config = dict(
    encoder_arch='ecapa_tdnn',
    model='audio captioner',
    dataset='notes from a synthesiser with random patches',
    train_examples=78125,
    gain_aug_db=10,
    n_mels=64,
    hop_length=160,
    input='log_mel',
    spec_augment=True,
    win_length=512,
    tokenizer='word',
    vocab_size=43,
    encoder_norm='batchnorm',
    encoder_activation='silu',
    encoder_depths=[12],
    encoder_kernel_size=5,
    encoder_stem='single',
    encoder_widths=[192],
    fusion='prefix',
    label_smoothing=0.1,
    decoder_width=128,
    decoder_layers=7,
    decoder_norm='rmsnorm',
    decoder_norm_position='pre',
    decoder_activation='squared_relu',
    decoder_mlp_ratio=4,
    decoder_head_dim=64,
    decoder_fused_qkv=False,
    decoder_bias='all',
    decoder_qk_norm=True,
    decoder_parallel_block=False,
    decoder_inner_norm=False,
    decoder_kv_group_size=2,
    decoder_positions='rope',
    decoder_prefix_bidirectional=True,
    decoder_connector='mlp',
    decoder_tie_embeddings=True,
    init='kaiming_normal',
    residual_init='none',
    optimizer='adamw',
    learning_rate=0.0019,
    beta1=0.9,
    beta2=0.99,
    eps=1e-06,
    max_grad_norm=1.0,
    ema_decay=0.995,
    max_steps=4800,
    batch_size=48,
    epochs=2.9,
    lr_schedule='constant',
    warmup_steps=480,
    weight_decay=0.1,
)
Rows from block 7 of the audio encoder, named by matrix and row number. Each number is 128 + 24 x the weight over its row's rms, rounded and kept within 0 to 255. All counts start at 0. Numbers have three digits each. After the name is the row's rms in percent of the matrix's.
# c30: last pointwise conv (encoder.blocks.7.c3.0.weight, 192x192x1), inputs 96-191
c30.31 097:163126147118116134126116106133106116139118152125104144124146148138090155128151140114128103096120134102116125141152149139136154108141140087105152168127130147158109139086133119150119125095099117095145129094108099114147135145145164161168119164085133161146173099133138176130139147135090130138
c30.32 109:116130083135120141121105127095092097077142139140105108108097112116126146112094099120092116095139086085071173112130138119120083071135076129150104151193165169124131120118180167151089100106167105084123136098085113112132213137169097126146115149114125098128140158167100146150140173131103115099
c30.33 105:117128115174114123154182149112121102152153165126111165149136135143125146123145123121108147148107129140158184154118148125125111114177122108106132116130152121111157125190133138100164150147134178147151114141129116186113110161101127131078128148162108103130100123144123107132095122154168183129
c30.34 100:190107120068117137162143110151128113158139125146146145120160139112148133186177141118109130145147133146126107131155139114115103153120131120122120071113119150171116114158131126081155165106143142147148109129144123153137141137124123152137153217138112156158206127110158130124172148090123148140
c30.35 103:135154190121136107163123125167136129128139158107138120225149211189135147201175116160164106185122118101098137149127181113124116127151136142146128138128159118148091116147151128137136116124180090126094143121086118102137149134118174104113129153145155168205148172182112141120147118145122098166
c30.36 095:137156137148117141154129151146093137113168154134115134156143140145101145163143144111145106117136096143134158135174144120139122122135130125134129154132158128138133124136140124108132127161144131132130145140130142126138144143143137109148149152173166131171133107148106170107111150174147126135
c30.37 100:107123105124146133124111152118108155063120121163100118140101104097131126109103109113116119109132110085089078153134102141135092130101117152135113140153122141125121088094136130138086099149157154128160133135121150120158131109135122110142149081142141124113120123136101127141120137122096076132
c30.38 092:074139195081129120154101180187127126120168111142145144188122139149115165136186125145159120165138111116073102116156130124151130122138132132140113163134170077114069132112135089102128130145165106132108131137161142094165116113124167117134134113121166108143118131161116156115130134130147111164
c30.39 100:130137110133101120144145144111187135112114109150137131112147132124145136112135123170136131108157123085112145161112190092147136117083146145199134166157185139099109136117177115132138103135125102087109118121096130103143184161197154115149110134130138144086142171148122125137143197131105110109
c30.40 096:119099143146116125114111133121130131109112145133129159101116132140105131119131094118150140158111123117152099159161128134137111102146134118096161141149138130114126154135136125183136130103116157131110118126168154141131114145121135125130109103107124129093132126127150123118142157123153126111
c30.41 099:144151140127165117120127155146170151106118134143134153132141133145131150150120069114116100142128080121110094152132186143122128123116107157165155115170195175146098127095167117081096118136123111103124099139118117096149185109139109138131123160096110146146158151134101158126176165095091113134
c30.42 099:164133123134136146127113175123108126145094131124113131129163133131129149159112136086139137103113099141104096132149117166120118128128146169132126117134109136170126093099110155113114125123145151144167131119107155103149142098151093169195157157110134167126173107135157135126117124104153129132
c30.43 103:139134103130124126077132078132145104177106143096127118115107118119107149161118114137146088137081116118130135144141100129133117121135129121111116090127098139148151084147089150113103141118104154132140112140083139132126127101082087148138141156115129128144151130118141132137140120081147149140
c30.44 098:106098139074121131124108128128129115090120123151137097151121113131113113119126134128122096117105139122111128152075129088141126112133113104099102137142136109101116112120127104132113117108150109122128139128118142120137142101115165120132121109132160094135137150141110127160111127111119118126
c30.45 099:165129139099116138171137132153138159149099095159135126134165137103134120141159167129143154134151112142098108132163150137119159166109143152122165126105109149155120097134118121122141171131082139154151133122146123157153112113115141143147148164144123181125159110092152160143124124121139142118
c30.46 103:118134182151145128177102126167116158117172136168147102158107150159093172145179137131176141149120137156110146093134103167146113165178159148102157141126076099123144146123109122128128132104137149176142108112163129135103096145131159173088110111130165117119135094151139128143109091127133145142
c30.47 103:133117143132122133116136159112100198136132149169096127134146135148165113105138099113138181142184141135105100089136158110126142141154102145167139085150120118135116106102134090088106132134123151122117132179111166141159136092113098143099138134127110124131144139142123133107158125075147174121
c30.48 101:153143132152144176114106161112087124092117115121110081147149142140115137152103108127163124138131119119101102109129192121137083121100118122133141135153180155151099093076158103129102097149176121111084116117092107111123205100173123128158115152107148147137144177160117120115180144158085112145
c30.49 104:145127120075095157118121122107107091088115088141107114115136092118126124080093080124141130081132153082109116146131158126116088140088107091108129137094097109184120134118117133162111127119148109101156114101108139081112111132119119107165092141102154129140144118118127157149114125127093070145
c30.50 100:098157130133087132146105119095098108128143176120115115115151119141075126119105147110100085127115120101114161156151133113132119105139166134127119145141130090155134111096120149121085124132130112109138124063080100090084125139110135107166093088106129111138137131129105154149121114161108094131
c30.51 096:131139160137099108207156137178095173155152143148151137167131155151114143144153185098138136160135123190159124104153133098145144156136172153134151147121135135135140145109123124139113126146147140153137130131123145171139128133149168127136123137175152144134115143127141131135095125181142116147
c30.52 097:138130119146144093098092142132115115111126101105136137119156133120102124119131130123125147101117093085095116134161119156103142114103117155139139161148167147129092116114194104122125132108144109117122104104117117095163139109192129119129117134107119136109128152140111154163152157081104083117
c30.53 101:141180185168127123133128155145140143134169176148102123186123198182076152155177154116138130183153093127100146117149132102138132133129145140145165134153146151136110150122165097125125147121153115140085124114125126124169134128162164113129149148130142153162128158192087150139115142154115107133
c30.54 098:150121128153136169144116141190142145119111114120105124108148130118134132145148152126176144125168113085086125095148142148130145131089143140174178159155131152116085125110167097126132125114110133124110129102115108107159142116186129135156104128100121138116131154110122133169136177079108114096
c30.55 101:141132138148146135172138121137117119125148161159118137154129161154146156161125132083140137140175113104111127102137145134090101116140149123156147149155171170119100126087149151153108110141169116136154146138111159121153187098155132130144128152142200125169147150203109151138161150181106135158
c30.56 098:091126076110109107103158130093117105107099100106121149104108077082104101079105126119104143068150134087163169145128112105122134110114129116126107100145129117130116143125115150121131133164118113096119121119145139118116144161103107098100126139104114094105108121103129142123120110110108093105
c30.57 101:157153126124141106115104118127156129118098122123128106091150122098105121134132120134120134124138104101105133119150118136115132132089099142135130149143143140135114139121152134122126137117137095107114117132125150091120169111157129158142147151140129127122167146128147135117172150125110103135
c30.58 099:131148132135117128146130157116125165120155132173071120119163151135154116132150140120137154131170130114138154144157163142152120083168176158150137144149143135101155145121118110139150138129137144142138115139139161117141126145159147148143141120116150137101138100116164127144117145149153133131
c30.59 101:155131139151140124116089128156121172166099095114131134119134128130136108153142123128133131136123094156122105095129136168101125156152120166110142126100124138133148094138109124116145165102119168170146112153115153203126105112103118192105127141168139110123146120129182133136141114111181169118
c30.60 100:143139098159111078150171102112147156166098119153120159088125100111133116120119154146111164103127108152179145140154117136136173140126132116107141127120115136110131173155108158111168168159118165162121147162162134182126113153141104137128123122185117142107124106115157108136117127127178147111
c30.61 103:153117135127152182125147158122098129114117154148092089122160119117149127112118138094141152111163111076119115109130142123121129126096155137165155144163125145141125116100179120152150089112146134128162126143094167120160160064182121135144151139136128128133114157129091111159097154107125135115
c30.62 102:113128225138164082149124135182139125101155120145136136162125207144110152160164153135163152190152110144129094130142108148135149101158177113143165147141123134121109130133141117117125119115170121152120128094122097144132133126130182150116092114158164112170120120171132143147125132163121126181
c30.63 104:146103119103103147145136117145083142136137121136120096158145123142165151133160123098120135156145137153120133100122137134132116139123151108126115106053079135135151076114112100122138146132149122183145123158117138152114096065102127141060150159179140132180125119173121108109131098133177150148
c30.64 103:106115131154162099145122140118135148129133132160142138122133158147133149137128131100126155137141053163089141165165117147156135131156136156140196153149133100144138088076136085097103129122124173173109153105103132138114127117123124196134105111099146131087125099107192138168131115127147152107
c30.65 094:142124105095118164118124133119106108135114129142135106121131118133125129107138110126129105131132128110163115132118146137114115131135109123124119119107148106139147118131134135120161143119116117114100138132149094122125151143120120145146087181102116118128116144132125138127161130152167151141
c30.66 098:124127085137104127129149108135121103099148164125133148097133116122130135114125113119130129107132132154138161140143127099150131137134124107110105125142138129137162163109108177130149139120141108129128149141131126121111107176130130126141098163126107126126110113140142147146111099145140139127
c30.67 093:148131132096143095130130146143129124138137129125124129147087121114144143131135108111130140138120109114109130106155099098093091103130099129108075119100133150145112123099099136114105141145125096129128167150097133126149126130113132118128152145126151132146139142162124122106129123125110088136
c30.68 099:154129106155122163130127141137124147142169145139119117167195142152112138152137146070133119132136107116110144136154154124078109118139126165128159159136172158131128133082152121119111118130161160103122150127104110139130158094140139130130101176101140129160153136159147121160148152160138142145
c30.69 102:125112142131098144097112129126146099135122157129091101130126136129076153148127149107119107089115132100107112123124112114130128093145145100110117116149114111143105084091136127127146150062127106106091148070140073110112119165140144161167083145103125106110126122115125143176110146103127126138
c30.70 092:148134143150144110135143161158138144129106139126118130107138119105105102125145147136129125143149077125100116137164112139109165115117113144185133124157189170128093109124165121097117118125157097122140098141130096113158160119181119106136103139137134158113151142146090183130158155101081121120
c30.71 093:126120110130152142133150133132108121106144112134152106122135105112131121130140144138128140129153140172169153124131121136140116122130112125127122125138133136109128135141147133159160146088134160139107098082144102149126105155116121132105089139150113091123121087126154117138124131134143158130
c30.72 102:131142172126099112185163148163099163113154132175129152158140182144126179142144168124163192169185130140132136096136151071116148135141173128135122140125109126099113122125120091114143118140184122177135143139115129167143126109126121128128132132184176133165127123176141158127139132139145133160
c30.73 097:157102156083091127153108136151138135108150131157147112153120125126146189170151158121164128170125082152112137141127150124122121148137137115128115186126137123125109118104164143088132166124179111149178091130110145126149143110127155116141145135146189132157160135153097171124139123134149111179
c30.74 101:146153098128139150162145125143079150143142135142106125106138126115163126099112159142090153114165105128131151127147138114123102138160152164133155135141102142120116113163133117168116127163126153151152138134119151150144136117161146133123143111173141125133111118115127096125113149143166142127
c30.75 103:125148179098123174188118137174118144118174149141128131164152168193134175169171141109148130182150117149094127123103156111150122134171156116126126146139162119130118108143157122129119138118185099139125118117105139150132155140127177130117115159160159133175150152192154142134153124172149117182
c30.76 103:154151078141140150106147144145118102140133109110083135122118129142136104103129145111132139116155141088101132105150117122095088149082125145125141149151154159155158112118148112120125168113127135152136106135095136154122143119131115144146119155123125150136143143121117168153129150125160148113
c30.77 098:164137135097134133118086120114097104117113111144079132109186136130105115142105110102145120105100111113100154148154133131117144112113169119116125129162115142174089114084139143124080145115129093130098142067123135077142116105118103139174103149114124147132152106142121155119114144120098104144
c30.78 100:137139106115136146116132150123118125068118132132087115101172093141130152115119132100115128092138105129067143121114156120134106093100157130170156114149177148122103118081159146101102101105141095104108107104126107121129151147168130120149096134119131113113131135135115116150135170127101077124
c30.79 100:084156130134100115186181134153135137132176130173148134187136180118126174161140137137183141160157137167158146115140138104114132139158167121111141156157143147122122102114126136091166134117159115190141139158126138151130152150117187129131150118162169113139097134167138114133122111153150101167
c30.80 102:117129133161153148133102168131114162112111116144155110130118144116152113118134123124111143140159128117100115077153161132102144133089151148180117125178200135106120119145204108113137132127156105084127118152120132114155168097188120107131132139136109128139126196171103128140160189105135113139
c30.81 100:146137110155161128056124129075125116139113107136065118145134095119114094107080123108092093086133123060090126169142135121132098122125104122134125116134146135133103074135143158080099150118116088126183130134094136104124147107160099128139135126114086134139164154125117136148137150089107106130
c30.82 092:093130148094149144144144152125121140104126146157108136141125167135149160109125124109107166143138111102100082117150113110117128115154122092137129136124098144120123131093125119132153144125145141109148151159138131152131143116122122104116151114115141151112129087116101111111137116098145171137
c30.83 095:134167124132124130134169111145132100119117112128139176114135154131119120153101110165127144107121143135141125131131112124096143099134146136109122126125150103124104137102118143103143115118144110138123129142107114152109150144106138122135104115141143113132136147145131135129132137130110121119
c30.84 101:127125158151135143119097145170083106097161147128152107160112146157121139124149155148150084129102149138111128102104155151121109106126138124125125140152146129110094119132161143133103120099197115106080136070123085111119178147167142132099085138122162108121101174158116106136155172152112096173
c30.85 100:160132120134141171162153166142102173120140127127106123119156134109198105141119134108130137115170111095091122146107157127152139133083152116163157116131142140121095096148168106105119143135158109099143138162102178130156136097149122104109172169147095124129113140127100113125133139117115133126
c30.86 096:121101158109147138145081165141116138126129113162150150129106124098126144159151140109141129136128103152132108136175115156129146136142155165175108138135123143153101081128113128091133129133154150141152153105110141123151129129138129139161126122162133166148143131143133139135121102152144122144
c30.87 106:148128171086137133159115124199138135126138104116156103188124156129124188193169095120192093194098137162087108138149136154130125138137126124106125124121128134120128121134148121116118104107146119176110157113138120117114125112109141135137147097137186154160132123135143141102152144146109116183
c30.88 103:134134108164099137107149113102135126131130134122142162117127127129114100137137134157134135110119141146150143139164128114119143111124162117122118127141117142128162159144119131104112125137112097126135128131138134118131146155119141145126137148114122138134138141134123161153148096136145112116
c30.89 094:124097118124136129131101128128133154138161160119143140166139135134092125160127173118097133147133119137108142128120107140118150111161124145143131108109130105128158107136129139125093170112138112148104166136118139132108116115129121140127126173137121118146120124116140142122144136117142153129
c30.90 105:153117148108152115158149113146079140090163134164151148143161161130090154130123137137142163131126113126135104119170124153125138108144162140127159158150123141134120142119127137125158101108123129126129124118132119141119129148151157142146104130136134128114130101145133109195090131110115116151
c30.91 096:111137172170106137167165127136118105123159134145132133156139199163151136126203153151150181174164136185127140098125097136150132157168179118117168117127101114134155114143120103122157155119153143179158110146146168162128101121087147152123141145169148103164134139157159130144104107139136151196
c30.92 098:118098138145110117100076124121155117169091102108145155138098111113085094138135136160114100123099109120126140155115113129119158098125129115145078098107129137160133122147138169119169134077110126104125112121153102082108107122143129116127129145122120118135128118138120174146119129101130124122
c30.93 089:095140125117153103134148109143123112149104117143095116112130144137133149145109132146117143123126120092103110137125142133130112113121117192138127104126132137138140088116103141096109174116127145148118176119131134125160136115118122179129107111137112140142120117120128128125147106117170153127
c30.94 105:118123147083114102149159147135135145093117128161143159168132141118118168168137131125101152127171071131146129158154135100118133128138138146126106155139114127151094117077122111075117156144155108170144113169114153154159096133125147096179145104189172138170139118128112160135107129122125134149
c30.95 101:116142122121128127160135123123122152145132131148102119122121116099139108128128140137122153102185109131110140101132112143142162103147157114136132087089089120116172109164116138153124137100105152164105115103139122175097107103132129161090094137158104088126105119117166091159120135105158201122
c30.96 096:111149111117135133149150123159124171105151105170131116138141120123154156126146151101138131133156112136091153125156160105144108152100142117166124165142153125098142149078138097123134147098145125158135095142118131124147157112148126105134118137125153120105154115141101112129146149152100107116
c30.97 093:119143093142131108118086108141111103167150114141113107142125124139124109129134138131151123135158136116114137150153113157129114133143136126096131153119144063126166091132126140122135151085151123148128138132100146139118121163099159158169117129142116119113139112124173159148144129112181156140
c30.98 103:138112105096121138125125159147137163112106050124145133124127102068192106122124148127122130113137124140093124130135129099162118155075119118130137151096118114131068103128135130113152122102113117134167108158143155100151103111101134092127152124116143132102161112096130108119143096102131099107
c30.99 105:117125104119117132138105121130088092106173115151150096139137098121097161107153159109171109124112135125142163109094113115134104096126133105114124148134134124120147115093133136124105110108121095105124107070098092101069159184111155115152091105099132113116133138138120121154114143117115105117
c30.100 094:112148138144115122155131128168103114125167176127117149150144164191118131140153117122160116152134120129132142137124154072104116096148134121131134138175146110134129144102152140144096127130178112135112134086112113099107164153152154124120092145129150123160123134183130131159119158173133134150
c30.101 102:106113134123141089117152130100144123135109128131129130104108120114127160135123125098113141096144136126131121132112130123122143113157131117099127079101112103138142153123110161123115194103096142126105123159153122171101106130127117157099118136132083106085105094100160124113093128118167174114
c30.102 099:145113165148136105112119166122152157158131114143117137141142126146135144150092129080114127132143056122079119142165112133161116124127111181191123114136145178146074124095142130127108140140131118109158117121148143119200166101152117135150139141129126172113139111166111159112148137127121104117
c30.103 100:080161084123115106151132125086128071120124147135151113084095094126107099105110143105101145147146110094114130133132113105152132099119148095127140125105134068100156103127131139126112155116092125132109117121104123109105115129096136130133126060119097080099099122135141128155105114104147132091
c30.104 092:130156122124097114148144121124152127160137127103150145130099126161115092118130119118116099157111121123141108106119130110109145134143115141130091080095157148128117122167133151069146153126111134138131161152131164157135135108131109136098164157157104157151122185137148166092145134092161132108
c30.105 108:143103167094130128162148130188137121082151107147160137173136142147129184176184138138183115148117110152111121113095162141130118134140154129103113178150134128132120145118151151158104126130205076143111152106149104120124127142145193103151092117151205130145141120145118125132154147169114110183
c30.106 104:093180138139143081098116152110144125107117139122071118126118130120118133091090118164125119145116089080067133174173135109131101127117115145160123153143139132145130111098141100116115159111144145111105162116074144122152101160174117128144128108090134121111141142132121183125157135097124116126
c30.107 107:104120125142112124122157150128116155127106136116167161129091111110131092104129116159124152114146166173174132091094074138132161116119132103095119072098067075103144131189110135118121129118108164161117116121132125180115071063087137131061119122153090086120095105100109101135089094116138153101
c30.108 103:152130154151125137123083102109146123169155147108132142136142129124080110146139130137123066137124093116099178164152128151127092115136098112101133141107112135130133147121147153105139113076126100098102114064104085089093094149122178141150079132133138134130163120148160154166145152127109094147
c30.109 101:151144136105138137122122172143162155111115118151130116152119137109150135116146126170134128115138119138100111129130143122134111137099143130165123101133133146123100056126135101062078127168130154120140137140107145126148112088113122105115149126091139143147135155149118159097150131096117121134
c30.110 110:183099128155143132115109146165146130189160119145120123115118123127118146173145135105118114153110119145122140134145118166124129137146131131123138093082099152130129146182120163114163183091111180167165064149142151144115115129103096212110152180156110113133141142101188128145121105118171193115
c30.111 095:148154101122121153163095129103132139148116123132094090134137122110135102141105137104122148124152100101088101104134110102159104122121152133131103113127154131118120093133105130143080134153129147143088173133115101111136120114125138152133117111144128125118108127132132083106152103126127128130
c30.112 101:117149110111127122140108108081105064149131096131139102126161112152113114112100144090124077096125163124111164130136151112154107121127147099132138100093132102132114068138131134112090137075123087119119132104137152079109139106112148130140100121119120124136128136152122121100098116125117118144
c30.113 100:107118166146103117167144115172109165122153157163132159119130122169135140156152146125129171144154116164139166070162070129147141127144156133109161122116059121092155145146109113115164144084143156191141100149172144166118080132104177140099124107175164113138129120136150100141097095124166155151
c30.114 094:144116135149154128142123132108157168131107159126150115142122136123168152146131125119123134133141099110099128127169178134159127156111122155175117134154181137109119145107194115127114128111155102099152121154148156113168185094181126122115157157106114153113143168143131111123143193160127132131
c30.115 097:164154102121110135108162139084158119156077096102132183100124083074133119116077082120094113077145125127124116126149148119125149139115089127120117047116153150177165124145122133108144167128098136122142121154123158149156155118137090156120118173124104140111140163113160139096114131107128142102
c30.116 106:153132131161154144111155145144138112150138124120184111109140118117141119150187126124124139134101150187145149107119104167169137159157123132133139131104099151085163140198108121138178167088123187155143097164177141219132118130135129145089131124173112114129101117127147096115103096107203205126
c30.117 101:120125119115112128163154089117148100130161136147143164114142141112096165133131144163127161108137138138151136089159109133110172101137131107087134120108105111094155154109090119141117140114122115129122126119125097150104127164096133147103088125131135125095121101124113120114120113120157137132
c30.118 100:137096127097124132122149123156096100114156138133143117131151130127113154131147165109158130116140113112100124083118110179092115125122154111116132142135081121162110112096129152138158118094115125146161093102128150134131112110132138165190129155119151136098134122141129124171079114115113121140
c30.119 096:138125111097148147080124131104163101081107127101125136122144124110120130151107115142078098118081148091139098158126136140116111089127100141112105077142104142194109123140102197147124108154116064124153140138119161118132114137130125135186133112130141155136150108103136143152122132117110090112
c30.120 105:123093143155195143110096132133094151152135109141146110129113109106100133101119136100153165132098139117081125090126098175116107100099143171125137142138124115147134124096091128089108109082112142155113109054107089146119118103114138153143097129064129105084126099090156098163096097088105126097
c30.121 106:145166184158138154152115162172134149145161159136125155185146190228151142201197124130134119181153099146119134133125163095115138119147164116148159123108140095136096129124156118083107121128188107138130104137116131132141127132116143127105139162151168140190135144193117165102126122146134126174
c30.122 095:158103124157152135107138143096116146097109104114099126134138103128119130131108121099112153114138096121092118096131133162115159118131110169133146171133150112132114120109140131119126109077124164145140109123111155129142146097179127168127083137156120130100148146110140109146138146100119169107
c30.123 101:118157114169104086145175123093169109187158157155159157114116113105100123119142152151116133113129144187185180103131117121142172142151145127094132084103135120104194147148124130137111145092103152122117115124153148180101139202095132131083128161108097112103136113128137125099112149101142178117
c30.124 098:115147132133115146181128153193119142151143121111137139172146170149137154165186195127185110159163119176114145112115137122140145152149173156136135141114140120117143107140170110096137159137159147183122124145107135181144144101132190113132124125182140127150148135134141122124116135148159141157
c30.125 105:111135175109103109161140122161118123102175133163136147162139180173118175131140142126159152164157147127122122128146142102113124123140137098096141158139123128138124133096133091140124118101184124161111090109125113151115131137140191140151123103135188121145135141190129134142111144152130125193
c30.126 106:112125181112115120181159120172107114101169129168147144143138192169156183148185129150183143196135130160116135138113134115142130156163152093130159146148125116089131125139162117110128124106207134157109122121113122160098151125141160138090130108152179093182125145176125104151126149153148135174
c30.127 098:134143167154147150120101161134149164106133133153129098136164157139117151160126135125139111115118059116079113151173156157145127103154134118136126131149149145153088110111161101118101117128160131120116150107107151083182162100146133118128138147119151129141138149141120165131133177141111092146
c30.128 100:130157168150125160146116142148106134134121175123113114181152179195162164150172115098153138180153077125078115087114135093115135129127137115153151116155151148094123131108193086107104147135206116105112125135123135133142183103140129128089147161143132112164111168199138146112140163134112143164
c30.129 096:117126086142165152119131142094135137162106147127105119102136108107153125112075151093113126108145140064133108157148158099143120137061123149174132108145162146130108102143132130101102129142137114122145128135109149128169175114181100129136134146116097134130133177119113094139154180085103100107
c30.130 100:088142136115118138110119191106127166124140142130129129133132133147164139132132116132152163125181096112071120124156144126136110166081133165212150140141151136177137111105149136131150122124150137117167139157113182114194146113159114137155157145111125142113148131138104130161126178105116107108
c30.131 097:126131126106140134100120125095127111118099092126093095110107096120126086103073106131128115123141137096128079141134161124099100118075100141136107123147138128136098094111175126104102141127145092085160095108106147087131150112143115115145106128078102135116153166145109160120134171086085121116
c30.132 100:102161177160155159157151169162122145102130174155163151162132160146140151137159132136174132184136114143137105122137132110122119111141120118181116123142149143086113120113144097120128107144172117135135146143160134145146161111128137123104140113146163107182094175161136142106149166170131133162
c30.133 108:115138171132134100165113135223145136146157136124187132201129174146122153171232138154164111210126099123114142106118144132110150155145136126122126134122132147133107117168116121115104120115149119145125093130144117147146126111118154121099145136139170151171129130162127119135145131122105121177
c30.134 097:141129118119148122089126146132166129155155113130137096120120123104112123156141160096111103120123120135108151094136088101153103155129091186165120114101141120095134116117121111111104152089111134136156121154158130137125149150098116148122105134131086128126142137126140097118141129089122143133
c30.135 105:122144186117111141150132114156116131116136152133119101175128195205149144181160132118162134192133137135093117138123160128093110139147159098119149150144142101129127104127143118114098105093219117144113121141122116135115140125142145124116131157153170124173145140208113134134148147163134131198
c30.136 096:100085151106109098113156143142111123110135142177168141143120131125124147106133105120183146117134111131104153130125091119142118133111146137130127157152102142133122176111148117109167102132159125131154126130158148088146134133146125115168144100124170127132110115145100130152095149146100086158
c30.137 096:151102140101114130129103122141132087122142157126114090130145100137067150148145139112133113115096105114106144123110125140132108131136117082079126117088099143144113149100118130175115130086135112125129103095154096098092113136107140164117109171104123154108125109124131118128110099143109143125
c30.138 097:093125108166156111161094119115155119135122128105082114139084132119148139122137118109130117142134126150137132125118107120119114103145132140122165136134124113116140111155123095084125143089136173177145118131108141159124117142135142197123108130126116085135141138117176123139123118115159168109
c30.139 097:132147107135140152109143131116142135123118107124114105117136119105173129141126128103095124111147159098109142112104158102124104153089109124118122108118176116094148092113165103087085149108142094119117127132091155120120174084135105129105139135132101103117141171150096116106138172123119157101
c30.140 104:154120141113125120094094143113162145104105131091129117114156115112097135135122079097128119112131093128078095126135134155116105123130136175141099128113091174185130098078090147175069098112121126122131165090115091135130137151133129163185086129085150133136124086111136143126126103139115127117
c30.141 100:126150150174130116124094157130161150152136151125119109139140138182150122144131113106134147155148109104098126127116161107135120103153143114149130120165177118105093111092173076126126112130143115111095127111122115089118191107163123097096126124100127115156126197157120097139143191144102136143
c30.142 101:168140155149149124109104156115117133118091134162119109118169127115118105153101128082110162109124097127112116125163146160142117133115137135136141150145155169159088116089153143115102117110140126135152116135127134109154152103166123120153113149106123182106153124148137135122154151118134135102
c30.143 095:125131176098164145122077135180121153079110105149135093158148129116147157150191127106165110117130120159086130133106142166143121124149124142139147141159134129132119143144145136111113108096143129150110137107111113106121137097175166121129109109129181115134126132146121124150133165140114102128
c30.144 107:130143131102145093144122144127154174150121111152108165135119117120133162137118129102117131122120082095103111111210136123161152153128131188179108149158154135141102155097142110095129151140126104116150155138153162114165119124152124127190140132131145157109155090123115144159132133133141111109
c30.145 102:141086147141143134150126147177131121150153123139157162155127177148134157163187117128157141159125118176126128141141129129126106139137146117132150125101097132135165158159150138106195179099134181192179063174159167208122120148119150142113135155165131129144157097168165127164129134106189201125
c30.146 096:124097091145140124081134122100155105113080118097090141086109080115118114101105099124076118082107111107146159163119110157095106098157102142137092133164146137127123165126108140122135152144083138107124153118121120135125135170139147148133102120121113107117101122091164131156105099135143124098
c30.147 102:140104117119096079103164107135108141107113146102167188151115095137110123116115134166132144109126131138170121133116124111082149130135096125136112119135104154124123136117121136104130094117115125127152100143117127123124128138141110127144156138114167122143126149121143123130108131099098132148
c30.148 097:126129123146148109125124111163130147104112108095155068094117119109110140132159130134132140107134135147116121078126089112135134108137161136171141133127114116112135114115105150106126145116115209158128121115152131172152132127117126165132103093104111119105141106101155094169103104110193193095
c30.149 098:097141148171096095147127130142160103154170175150106113142138164151087135128140142116117114162138143130130150130124154127142147135163158106128128113106099100124157101151140118129152189083138155170119106116133122150086112136092151155110130123158124098151109094175156118121079106134192165140
c30.150 105:102129113154143133126142115121106121135127073119132147099059103080124107125096123146135147123120149133147094115084068128133158125126140118110113104100075097118131120157091135113161139134090162142119122137144120109125091089080122148095121098153123099127102100103112109128109112102146132120
c30.151 103:125116116128136154141156112156115140113128119145111129115133110112144103118131143131148164131130143176158171092119096119151134177133164116115146131121104146069163137176100126110166165145105183184131123169141142221108078123123149157117125095173084101112105101092179114150087092135193173129
c30.152 093:135134118121152173103119161140126179138122143140120103114132115121155111118148117112117111098121103116108130133145126131148089132122112151198119125117139155122120113147116141126126141151103116139127177129129157113163145105149133125115151123145109097140095146106132114135120135131120118131
c30.153 099:148116162167136145140113160146118139136186144131135120147127187176126170173184121104133117160125127174114137115129148141081100126203138119126154153174123136135149104129164112124125132141191144146096132093089116151130137140149155156140131127157159151156118142192133159168122149158155141138
c30.154 098:131115099101134119134149115131135134139144117141147115095133124127114117144137143096111189109130128183133121079138112128115149114136142149112149090108103113135158136125100130103129143111138172172137123139138155161101140083098107171133127112138117141125134120114155126121121107081128160122
c30.155 097:135127128134113130140097158154144154132136107158149113134148155112130171158140110102124122121134045123117122128152117141131135130137167155170123157138141157125121143124193127105094142134143118120132140131109144098177195144148137153136164147139147136168132138166109157148134193139119114139
c30.156 098:158153136131113154119128133119131139121122126144113140117179117096139146131112143106123149121146100139128111155170127127174117147093126107147132128132127163152073093116121112104117127115146146129185096145121151105130147080124108142153152163097145184109189117098122128111152112100123123109
c30.157 099:146115144137112157144107122153133134176160096121139106142127136123122148174153148107127097145137107166114127097155122141068129145151142142110134127115125191184112139139141146120118136110116107120125103140127133116120162118146140170121161170165147175165167135136144172113143149128107122147
c30.158 099:146132143140146140139124158150131085120105091110117132135165121149136105139144149138154114116143153127119104142146172137117113121090143137149162149163184126163084094133184130110093112092144082098086135086113097103141195123175142129135105154117151146109140167145114125113136214112101099129
c30.159 099:160125121126111154152165102136095105126137122119129132141137135147084095143151156118173148136126147171154170108152150103091116146126156095127156118112094151145163107163104154108149137139122169149156101143151124153118099132099135148113143149176109155102149116116132174111106082099150156114
c30.160 101:159154112108156108134118127094157092125093112130060130102121136060119103108114096116099101113110085074064100159133152102127119119100119149106116113148177155156082111105137116107073161138123080107117120077129101100099148106153132113139122143105106143117151133119106161124150106113128118092
c30.161 097:132156152134119103163129096147110097164134140128129131132112143124068146136139147130108121118113132124124117123122116150126148095128136101119145161127130123140139122101161135165091151112142112113072149087111068102122150121158155114145088133109119116136116118163128144104107165144076110139